A small contrastive audio-text model, trained from scratch: text encoder norm rmsnorm.
Rows from block 3 of the audio encoder of a small contrastive audio-text model, named by matrix and row number. Rows with one number belong to one channel. Each number is 200 + 20 x the weight over its row's rms, rounded and kept within 0 to 999. All counts start at 0. After the name is the row's rms in percent of the matrix's.
After each channel's rows are labels from the 100 clips, of 14848, where the channel reaches its highest value: "loudest" is the band of the loudest frequency at the time of the peak. Only what is clearly more common there than usual is listed. The data: Morse code for random letters and digits, with fading, noise and interfering tones.
# convs1: first pointwise conv (encoder.blocks.3.convs.1.weight, 112x112x1), inputs 0-111
# convs3: second pointwise conv (encoder.blocks.3.convs.3.weight, 112x112x1, transposed), outputs 0-111

convs1.4,097,179,173,194,183,188,204,201,186,262,171,213,204,173,210,181,204,237,209,178,209,208,198,183,196,208,201,186,239,199,191,202,210,192,219,208,194,181,206,227,200,227,197,216,196,184,216,203,206,174,184,179,222,201,228,195,193,227,209,229,211,206,167,237,206,187,180,183,178,191,209,206,183,221,221,169,229,210,223,207,216,215,201,180,203,222,184,190,198,186,176,198,156,182,208,178,169,201,225,157,203,207,188,172,182,243,170,188,204,156,170,174,175
convs3.4,094,152,181,221,213,198,217,189,213,196,208,219,203,225,221,183,204,216,152,171,187,222,223,208,207,189,218,199,190,176,216,200,214,184,178,214,221,223,194,196,241,208,190,221,217,205,210,231,211,161,230,211,202,238,212,166,183,184,219,202,216,188,201,191,151,209,213,195,190,187,210,213,213,193,184,212,208,193,197,242,234,240,201,203,196,178,201,200,199,221,215,206,224,168,238,187,215,218,223,222,164,224,204,210,196,170,200,232,207,200,197,235,227
loudest: 500 to 1000 Hz

convs1.28,112,182,180,189,187,195,208,181,180,183,241,193,205,214,155,184,233,189,204,187,271,210,199,196,205,215,193,216,194,236,196,173,187,209,212,185,210,193,213,212,200,169,225,206,182,228,207,204,187,154,199,236,217,205,176,209,207,199,211,208,243,189,194,219,238,195,192,201,215,163,205,189,200,221,213,154,189,224,211,168,222,212,206,187,185,200,230,203,188,188,198,170,224,182,229,196,198,190,244,216,194,198,210,167,236,190,207,195,211,197,201,207,215
convs3.28,088,202,192,200,215,201,197,233,157,203,257,201,186,217,200,187,180,195,185,210,195,170,228,208,180,204,206,208,179,184,165,240,182,189,195,193,199,164,234,161,215,208,216,206,204,203,205,179,216,237,198,217,189,220,189,206,211,188,209,217,177,204,205,177,164,162,205,177,174,229,184,193,194,206,209,197,219,197,235,213,211,170,225,179,189,183,208,219,197,205,209,229,186,187,178,185,219,215,192,154,233,255,182,182,188,204,204,194,207,222,193,220,179
loudest: 1000 to 2000 Hz

convs1.89,101,193,178,195,192,243,182,209,178,225,212,217,232,207,207,197,204,192,229,164,194,201,193,221,211,191,190,158,141,207,234,191,204,184,150,204,193,204,232,215,190,221,174,199,204,206,176,216,211,211,192,184,209,201,187,216,222,212,184,178,239,240,186,208,202,182,199,178,189,215,213,215,240,216,199,211,213,217,195,198,223,183,194,217,222,219,196,187,186,194,195,194,205,186,218,197,270,214,176,202,190,207,200,170,184,202,169,202,210,230,222,199,170
convs3.89,097,169,198,215,173,213,215,197,177,211,186,224,207,198,193,225,211,166,225,203,173,257,198,184,190,205,195,172,170,189,178,214,166,172,184,241,176,188,180,210,201,187,211,201,182,203,188,192,195,203,209,192,199,172,207,183,196,173,212,212,209,191,216,179,211,214,157,197,178,150,187,195,191,226,255,221,200,188,189,231,214,170,198,189,233,185,190,179,208,199,190,176,169,170,194,181,213,174,213,188,210,182,183,197,188,182,174,192,167,194,233,211,207
loudest: 500 to 1000 Hz

convs1.88,094,212,219,193,195,206,190,189,226,197,207,190,175,189,181,211,251,252,166,180,209,224,200,219,189,203,186,205,190,192,188,167,212,197,242,183,195,221,160,211,216,195,217,211,206,196,176,211,235,220,228,193,185,167,195,217,182,187,197,191,210,178,214,169,227,186,182,222,212,158,187,212,188,182,202,204,187,183,236,222,204,145,225,188,204,219,212,196,233,187,229,174,216,203,187,208,186,179,229,198,176,220,209,176,221,225,193,212,197,220,226,211,186
convs3.88,090,173,187,195,220,169,206,203,166,202,227,179,207,215,209,176,172,213,193,203,198,178,225,192,137,224,207,200,170,189,178,231,179,191,200,187,200,184,201,168,191,210,175,198,212,201,222,197,218,189,246,199,210,202,216,211,183,207,202,199,180,176,181,233,224,176,219,234,181,192,164,225,229,189,159,209,186,214,203,194,196,206,177,186,178,164,217,210,186,148,176,197,188,197,198,218,172,185,187,214,189,188,206,160,204,209,219,197,200,165,176,203,183
loudest: 1000 to 2000 Hz

convs1.39,084,200,229,199,194,192,196,197,213,181,185,208,184,248,195,186,196,205,173,231,198,200,195,196,209,185,221,199,228,179,207,200,206,200,198,183,184,178,112,226,194,189,191,225,190,177,235,211,167,168,184,194,214,214,190,158,198,191,214,172,148,204,190,192,188,201,199,156,206,185,195,217,203,188,193,181,198,172,198,173,222,179,234,198,224,182,211,182,210,194,179,193,178,200,168,186,164,214,201,196,208,210,210,201,181,209,224,218,189,183,170,224,209
convs3.39,106,215,204,218,254,216,185,197,204,217,180,187,196,193,190,199,198,186,189,231,159,178,201,182,182,239,186,196,189,144,200,185,189,189,189,199,198,200,199,180,199,176,187,240,220,191,217,222,219,178,214,179,213,185,209,213,227,193,189,187,214,186,179,201,202,171,209,257,222,183,195,204,204,211,218,169,199,195,201,209,195,215,190,199,229,204,220,153,213,191,170,219,201,201,209,246,226,177,225,183,234,176,183,193,175,201,211,173,175,230,224,197,189
loudest: 250 to 500 Hz

convs1.1,085,200,191,233,183,173,189,187,172,172,204,197,193,203,191,227,196,176,230,208,191,194,149,180,187,194,191,171,194,218,210,216,197,204,202,225,182,193,227,188,178,209,211,198,215,230,213,206,224,194,200,197,226,226,209,206,230,221,195,178,204,226,204,237,183,175,203,180,211,206,240,188,187,202,198,229,216,178,232,177,174,195,236,160,175,184,189,215,203,179,206,222,205,175,184,189,217,196,198,165,195,227,180,218,246,181,249,192,187,201,170,225,218
convs3.1,105,169,221,198,162,229,242,199,200,230,192,225,187,174,194,188,167,210,200,158,215,198,174,202,237,220,222,187,204,187,199,198,158,198,251,206,182,219,195,206,212,201,237,202,178,220,218,213,216,193,184,186,198,173,186,201,173,239,229,210,214,218,224,235,227,196,210,215,207,219,195,210,177,182,214,227,194,215,194,220,179,233,178,205,210,238,221,200,174,239,220,203,230,214,207,179,221,193,197,188,194,189,227,215,209,195,183,191,211,194,207,200,220
loudest: 500 to 1000 Hz

convs1.10,091,187,212,208,238,189,197,178,179,196,199,195,192,178,212,209,201,212,151,230,175,198,170,214,213,205,172,204,184,202,195,167,206,183,204,169,174,200,194,255,203,186,212,208,217,183,192,211,197,197,155,208,192,164,200,201,234,192,192,210,221,195,212,231,205,179,197,188,163,206,174,227,214,197,178,200,191,205,233,207,202,218,208,198,235,230,187,213,218,203,164,201,203,207,204,202,197,161,200,212,157,250,242,201,183,211,182,224,194,205,175,230,222
convs3.10,087,198,221,223,223,194,184,205,182,182,194,181,221,195,230,192,211,179,190,207,185,240,205,209,208,185,196,200,208,215,217,166,219,200,176,176,199,174,236,160,158,167,209,170,194,195,203,201,228,172,208,225,242,219,223,211,186,179,219,211,196,195,190,191,164,220,212,220,199,186,202,180,198,151,204,176,206,225,196,219,187,215,197,198,154,199,208,200,153,181,181,187,226,207,213,181,198,204,190,189,156,197,176,219,221,189,214,215,220,229,173,223,193
loudest: 1000 to 2000 Hz